config.yaml
arch: "dit"
dataset: "scattered letters and digits in many colours"
activation: "gelu"
layers: 8
optimizer: "soap"
shampoo_beta: 0.95
eps: 1e-08
steps: 8500
decay_fraction: 0.3
weight_decay: 0.3
Rows from block 3, named by matrix and row number. Rows with one number belong to one neuron. Each number is 128 + 24 x the weight over its row's rms, rounded and kept within 0 to 255. All counts start at 0. Numbers have three digits each. After the name is the row's rms in percent of the matrix's.
# fc1: MLP up (model.blocks.3.mlp.fc1.weight, 512x256), inputs 0-51
# fc2: MLP down (model.blocks.3.mlp.fc2.weight, 256x512, transposed), outputs 0-51
fc1.266 094:115148155136128110140119071133114156168121144134161196071114111143112116133106126111156098119138082162154096173130131095106159098143132112093073141113154132
fc2.266 101:159090112146118130107134139136147147119168096126122087126136128110124099118163125135161143099139122133129139136097102134097151090110156099122214122122115112
fc1.267 118:149113128128133158098153132148107117126102113121129143148119073101138112117133098115128165144133142139082178154144148101143173135118089096152127180150120123
fc2.267 104:133176112140088130127120110113111146127126111126162128106089146094121127133108108127121125153120090119119146111108174154139111122116165121126101088134122125
fc1.268 127:127136112101179100202148144111137104116137112129134102117159172122134119137095078164132093107106144125116100122077107144098078115113163165176121104143143097
fc2.268 121:165130132139191128105088129144131140121154165142134097152131098176131152122111078135100101126127114134142125132152106126107129083134140147164158173123153124
fc1.269 078:132148086148149136150114128080122128133102125165152146123105096119153135108141150143169150157059118126149132094147156139138133167118087133124103136172085083
fc2.269 095:127143131113101122121080132128140121128158167161144118102155113093105150130110111117152118153091133094115162163122093107141122171166096133112143128074128116
fc1.270 102:083146126147138118153142138159088124113146175110100102132146134157143100117154146110144151146079138161129128118181110109133159138092116088114113136091120160
fc2.270 098:135097135107157087105131140146154132134120100116112159110166159085118150132138132126154105164092102124091113177133136108124171155127109101172138124173146108
fc1.271 088:153110109166107121148109108176120132132146125167115162137163150176109104126077152096100081118130130150131147104185160090119131165117196112106122091123149109
fc2.271 101:107142149099133156077097161184137114138107077139114102120140145105151104138132115106134176098135163149100109161153139172126138177141147150119156113138146126
fc1.272 096:112127113108153121131140079113134129132117086115072133108152153139126172103124117196071146125087144156102139144163123140126117110135116122146163117184138128
fc2.272 102:099093083154117175139114131129113129145138113129111145098102121122125132147166128126124137120101118091123105116130127107168153117109116136137149124148148150
fc1.273 090:142124125119166116103143096119119166102130121118113161121124104116139132133100150111123173089142134116143158179117163133169118149102122155153138102122116064
fc2.273 092:116116119162105127156139168154111183137153184102153110080117119110128138145096142159134112131137103112122144102182131146124123151111139160123124114121113174
fc1.274 118:132106133135138160102170102146111120110120125139125141101141146154137093108137173117129086111099143136100130088156133112119127181106122124139080129105136136
fc2.274 112:124175132093085084130146119139142107167132096131133122148140162139133196130120081132101130148108152164136113146120121150119131161147140096118157106151134134
fc1.275 109:108130152149127137134144109122102140129141158140082088072160143143129191123109147095163145111150121152161100158143127153095188115143101208087109118133114104
fc2.275 105:136111122112121133107135151122165147106117082172131118143144103096090105139134134151120119165115139162186118136142107126124123126126082138126103147164139150
fc1.276 099:135140103103132145125150136127154106122172154100146129157131134143132140117121139119164084175081129105161114070094142177119091130157149150167132161123136137
fc2.276 107:145134106117124126127095099152100137118069117121107111136123116093135116104145098118153142182144114108124139130114104131196100105096110128123119155171158130
fc1.277 084:165157103138092086107153213104111107137140105153159162171156146145142149079096127115128141116135142170147132096142108149160084083134169099153133075147121124
fc2.277 095:082115146112108171082126073119176124099132120157098116112123136103118136117125136096138148119145151114122140109139110153103110092104179162058147109102143121
fc1.278 098:140097119137144104143094147113138111119143139084101121071126138123132127131119174142101141123110174154097113160154122131117162158131119126092068099147155120
fc2.278 097:134119122135103144136116101092075128107112144154135111135140104119140111146131074115123136141128122137107095135113144114131122103031142140119177104133128134
fc1.279 131:162114171066103144125123140131148120146087147108095094125143126130117142138148147142094116105123124130146122143139100105134105120117148108133135104203148117
fc2.279 098:125137158104130140116108096111121150133110125126111088142095115143124167141093145124121160156147152135148107131111094143127138144088135150121165123126141113
fc1.280 113:121137118107123128141151143180081084157122112200139102116115124148092155142110162159149120160081135084168120159123136152109130170058140170091167133124153149
fc2.280 091:123137143155102133138145150140132135109157113115106163173110149125134138154122156119152137185130168131171138135156139158169119129097141128142105157158134139
fc1.281 085:113154155128093110125123150167190102127114114086093122114131152152119133112160118144091144155138123145146124143104123090114110109105142153155116128147150136
fc2.281 089:136141148092157118149140136159101126118121150119129116157129133077114105124136156090145149150178174098119136113111131146167110068167162165131141148148138127
fc1.282 097:132140116071155127131127130080120139155130144122152132109111084104082125107136125128137128132130118132164118137112131150163172115156151070106133173128097134
fc2.282 102:105147119121123182104137106132139116131094130111115127137109111112148141173090129095100126138141117126097128105081104122110149139162137112136093132109056121
fc1.283 104:166135093158150146129084146136084156135110134135097142141148112103118105126156131127085127116092115142115115131123145118129166150111175172099198127105104137
fc2.283 097:070130106090125107161085131114176138155130145110170125101100123153136129122126124118130133119124157100165120141160145147127133139161175141195087129161118094
fc1.284 082:119116132142090113137153175123077083123141108144090132135129129137138076087121109087147068160136156157127122154143100131104145122132127122132138114134102134
fc2.284 092:129158133111120131118127126106145131163112147115173160144117157154140134140134167132121105106182088174145073102157119121130144159100079126133121113068113117
fc1.285 089:167142117146074157170124166127158105137145123148113141134145137122077117132154162114111107140105209089144141118121142099110153121107139106120097154108115137
fc2.285 103:140097118124141161116099111107136122086169100113107198158152114108134085118162199123145133117156139101136167136146102123155147139150112129138118113142150164
fc1.286 111:130119160123123181143129120109151129085115099104101092093129141118155172143102146155140101136074145110153113120145136134124137097147173147168130141142138115
fc2.286 115:145092115130109120123147086151157129128157095109120131059116103147124157125098125117129129137117128132118135134116146148140161133106097128120123160134122097
fc1.287 096:137092128105161150123105086125143189135121130135147135166067156129094117152147147128148107116132146115107122104136119137090095156161137121128126134109158154
fc2.287 090:136107096114092106112085133127170106098120124170136141150140108128151151096103141113165160115129142150082123150131149136118125162114105133074205161122139107
fc1.288 088:107148137132115124155117079098123103121102123177132125095136164166140138159083115163107148082165107148100110145149152163173161119175132123134127152140128099
fc2.288 105:164114148134137122125113159124097116124156120152165113163095155110123113133158128123136101086131132113130108120111156147101119111097145130140140126126127130
fc1.289 093:110115100172132112135135155110121121189113122059170144094150062132113132152125119161117147123159118070140103119119107109181125140138123122156121118105135171
fc2.289 100:123145143115113155112113108120127142094152108107144108170200104103089097154061113099154108119121140131118112125109164166107123149150157099115176108098092088
fc1.290 104:118130116105179152114138131127133110105112096148151144133151118100139114143163123125118115170134143132142062123127133154074112118105102115138145115127159135
fc2.290 110:147145088097157141121107120119116122140156109180154117124078120163150094168146136136123180087116138103199123138173132125119115100109131107095143101113101124
fc1.291 089:158090124130129111154170164090127146166108147082106132123162085104160113113111167117194103185144113129140146098126147157129115133128110129127108147119152124
fc2.291 102:122131129144158163164162078112153109088142163151146120125120093115124137097126088111085142170133127145095106116100106118121113105153145129104142100143113128
fc1.292 090:141090128147109141134149126103156077152140144142068172176127103142129169077135174112165165159116109127125150134145146128156124105118153105172133124145090182
fc2.292 093:128141103104150108138138117166117104084112107152169123136160143122143171180117114110147130136140149113114140127137149126149121144092151126083165162125122079
fc1.293 096:166121153137112117119105124112160118125121129132161158111104098141107121148153158164114093146082107141169135171135126085137191117130155120107143078113073158
fc2.293 097:120173136123145120128129134131091141122103124127115112124108124129127158120103109142119098165082151137134138114126134140117157134143080123156090115134097141
fc1.294 092:121079128090170156140119146109152138106149153118159142116149140090082116112163122117132068086096118113108135102109142105134106146146141102134160077140069118
fc2.294 099:117136131143105114156110100088137148155131126128130088164092162140130124132149083143126176098130149148163098145111133150154110167158133124138112095119130096
fc1.295 092:138099150165109125133112162131128124080165096158147154176118102147111128152131133143123102119120100152100145154131127108111089134049136108125129127146125156
fc2.295 101:109144162138137128139137113083117115152084145146130130110117165127134114116109124145141144131091155128147100144147149149183102128148117134108108139156164127
fc1.296 088:113127172168112113109149128142113123107131148115138122123122122102123140120106100118171158146081105090125129207146113151071114114124083175124131095114117161
fc2.296 086:160140165125152113144144141146107133193150120121144149138132158124125130129143130162161078108147089118142111136147098157144151156132097146154129142076117150
fc1.297 095:097136157101113104159140122101115112138132104116134136133129152089113155109117142143112125141134126129110159128134111075139085107204134096131104201163165139
fc2.297 102:168116152147126132135156132151128123128127148067077194150158119207121123133138124122102112165160140116118138147152144119139140109113115130137150148126167126
fc1.298 114:136135129133139105144114152113148132089170094110135129070139142123146125167143085140147086187079123072180090179175116156135133112107116158108140062106112131
fc2.298 105:119133136127109143123137097105098126127095169135101146164083132118166113114110149129159168164127109123104142096151114132139131125146090117172149109167138087
fc1.299 098:101170130133122158087168118105141127127117129094131109079101137124128142093136097172148101140137129133139107150084180153103115142108100083154128156154099139
fc2.299 106:146110126102113129133170158116162117118149137142104146161125166122122113162100157130120181127130167147148140119117113119090148142089144139120148140132106138
fc1.300 103:121134138138159120143145121092132099080096138160124127130126116168150145133130108121169075095142089128147095137146127132116157094096141123128135141148151138
fc2.300 098:111117134087147158184146139144126103143125117142135115140077141115152149115137158120174184153125123153102101173182117128116123119111148088130112158128132145
fc1.301 088:118127151143144115114133104134136175132142124078093119068132080122133165135107166161132147172118107126121160138156185120141126108153144126152103119162130141
fc2.301 096:129102115127136117128130133127121126098117131120122152141116116143158124127126134101130116121096119119129160097137072141090129105106144118168153095095110152
fc1.302 096:111137140165131167112109100106138095104123136130140122099125208122144117105076111143176138175154162120190067133141138137153152114127083143115128118127145075
fc2.302 100:142109134113114142102122173140089109163154159112078120174131136149128131138160132130150143173109094111112160154106133153113128103133084152127138156128150174
fc1.303 093:130145098122131100133121151123109126129092108145154099124118139154099133114191152143166153120111142139148115135128128166174128095136146076118125124158118088
fc2.303 084:115161173119137066153130122160128099125108111124126136144166135143097138132094133140129125143126152130158112122153154149118139176141172127128109124098142122
fc1.304 105:092104110184117132130133124155153105129114121133149104143131115123156125134104163150128142122092148108162109126124130128119162122148147148133139119130071142
fc2.304 118:127108084131161080108138124158161151133135129118136112083115118139129107130150129131124134133142129121132131136086111108136105161116136126153109139130138118
fc1.305 106:175113146080089128119138148182142137148142160140096109124128129151124144121116142113137148177119146153118122113139102125160181140103128121178109150119111112
fc2.305 113:062144132172156103101162132129103103128125113114132100117115097137134126147141159140125122152156104124135139179137141114066141121151105122095153183152122127
fc1.306 085:158101168149104092123141095100125162100142097089149121136149117158151116120125125118114137134137123134180139151170156147083125140125067124129114122130167119
fc2.306 100:075175135079126149145142160121131156146088146106102109141122138115152139116144115128147112163131143126107118121173101150142123145097080143108144141099192137
fc1.307 090:113120128124154165127140115093112119148127156101123136108169059147082134115159120118098111100127098110161132190132121123125166144120115151101121096104142151
fc2.307 104:097103172119134115089088139109132103065124128111097093093093075108136100123152076136077143121114161113147151146145114155127172116104115156118126116129153121
fc1.308 122:116137117123123144191124151132150125131112128098154127172151109123114128097146150128103087157095146117136149093156123141098134121094153123148101129121102118
fc2.308 108:189103149124125168126115124149134101118152119147162123088101160128111133109098143149122149151113172143118163116147105101139124153104114122106124128151124141
fc1.309 081:149126128101101077160148092144134148098137110124111096137128134140133098123166094140085102128131144206127122149132177125153155131125158138088160182187128130
fc2.309 089:107153136149121157101135192168125129158132086111148163111086151101129114144103153145146135107124127089126144115139090134126138149126149125158071172077135161
fc1.310 083:127145127119152135116128140139088117108110095141145128139119087157155117087152073149112094090086140118151146121120150130149142117143135133142152123154086128
fc2.310 090:109121126145099138124118133128178142137130182143154091115128147125121137180113151186097154105110105122121118167138093193119148135140137148109103140073104116
fc1.311 102:155113170090142090139162150124163115129123135076141096145126119163149106120070122148084122141113114114126156116141103113146092154102159139100138099175137133
fc2.311 116:105143120150127104141147149111108170143123129101155179139132145133124134133140138140142140175123155105132164128150138160133103149165177126155106110109115144
fc1.312 112:108123092165165132136137123155153125102113107110110174092133119169102144184128119120116137113110137137093112107100134126149168148137118164165194123106143084
fc2.312 106:133153091098078140114120157113083115166126155107139062141112108076132145093158129127179102122095113127160131153123133106108119141065119112101059115154119162
fc1.313 120:119138147152168120134121095152124118146145120123117142140126121156133136121095169120163100150120104147142096108128152105076099139155145164101144108116117136
fc2.313 107:122121108156097130130143146148147108096148145152124169075150130131105122106110111120124138099132175151121119137131083153148097120133135150130105145156133106
fc1.314 092:126136111119143165126089130130180113076144072139122116144126173136115106135139133140200133098079132114125134104141116175138131150132170129175142095114098148
fc2.314 095:114121114164121116134091138129097103151131154139102123099168176102100129122106157115156110115098112116126137130156106114121151146169150141077121150142127149
fc1.315 102:131101167096116180114152145110187157118121129079119159115157095184094115117137123119120157157147139132104148123163136130092123109124150111126141115141114139
fc2.315 114:112143142147119093121146143130093175151126142109136072138126136093125154165151122112100116158138125127187116133161091161149132084173149123117121159118083102
fc1.316 083:136123065136136136144156101130158128081132139144121109136129150120143107116148146123171113113085122152127151168113116129106129152143117101122101115127114137
fc2.316 081:118125097106114108135167170114097125165121134147140153139137171119139141133112105120131139100077123106133155120135125151158141166115149140136158142127109137
fc1.317 094:105150165070155100146148138113137137122161102118086105158144135109137147157118133122149172153108100090146126163159144149162125121130141108173121137153104141
fc2.317 096:179117178135073143103096135102129144133076194144176121140174156110117101099164154151132120165116143161166127109130091128123146114155146134159103122140124113
fc1.318 087:128149176142113126134106125135130092094127099154118179124143124137074133087154142146109105148118124120103113131126178060104109121162156093078142129156126145
fc2.318 090:178089126104167111091096154100117101168124157116110107165138149129117105108140109122110165098172173137126121159154111109135123148089134124130147121112155101
fc1.319 087:130140116118098130134091152093135114138131124134102128166153156095138116128188158133115126135134114125140098071123110186170127134183140108140136155180156114
fc2.319 091:144131184116129140132134142143096118105126144132125171124155163117121105158132130107103116160107135125136083104134126135108161181153120155118119154148127105
fc1.320 104:118127130102142156075110159147114135163125124115141122106142126143142140125105134114135130137124127165162177121126164105127114146159096113197097111157097108
fc2.320 105:143166091155083071136134084117103145105169153132083150137124092122129137098119095134121081155087191120123168132114109169130117103107161130119123113144118080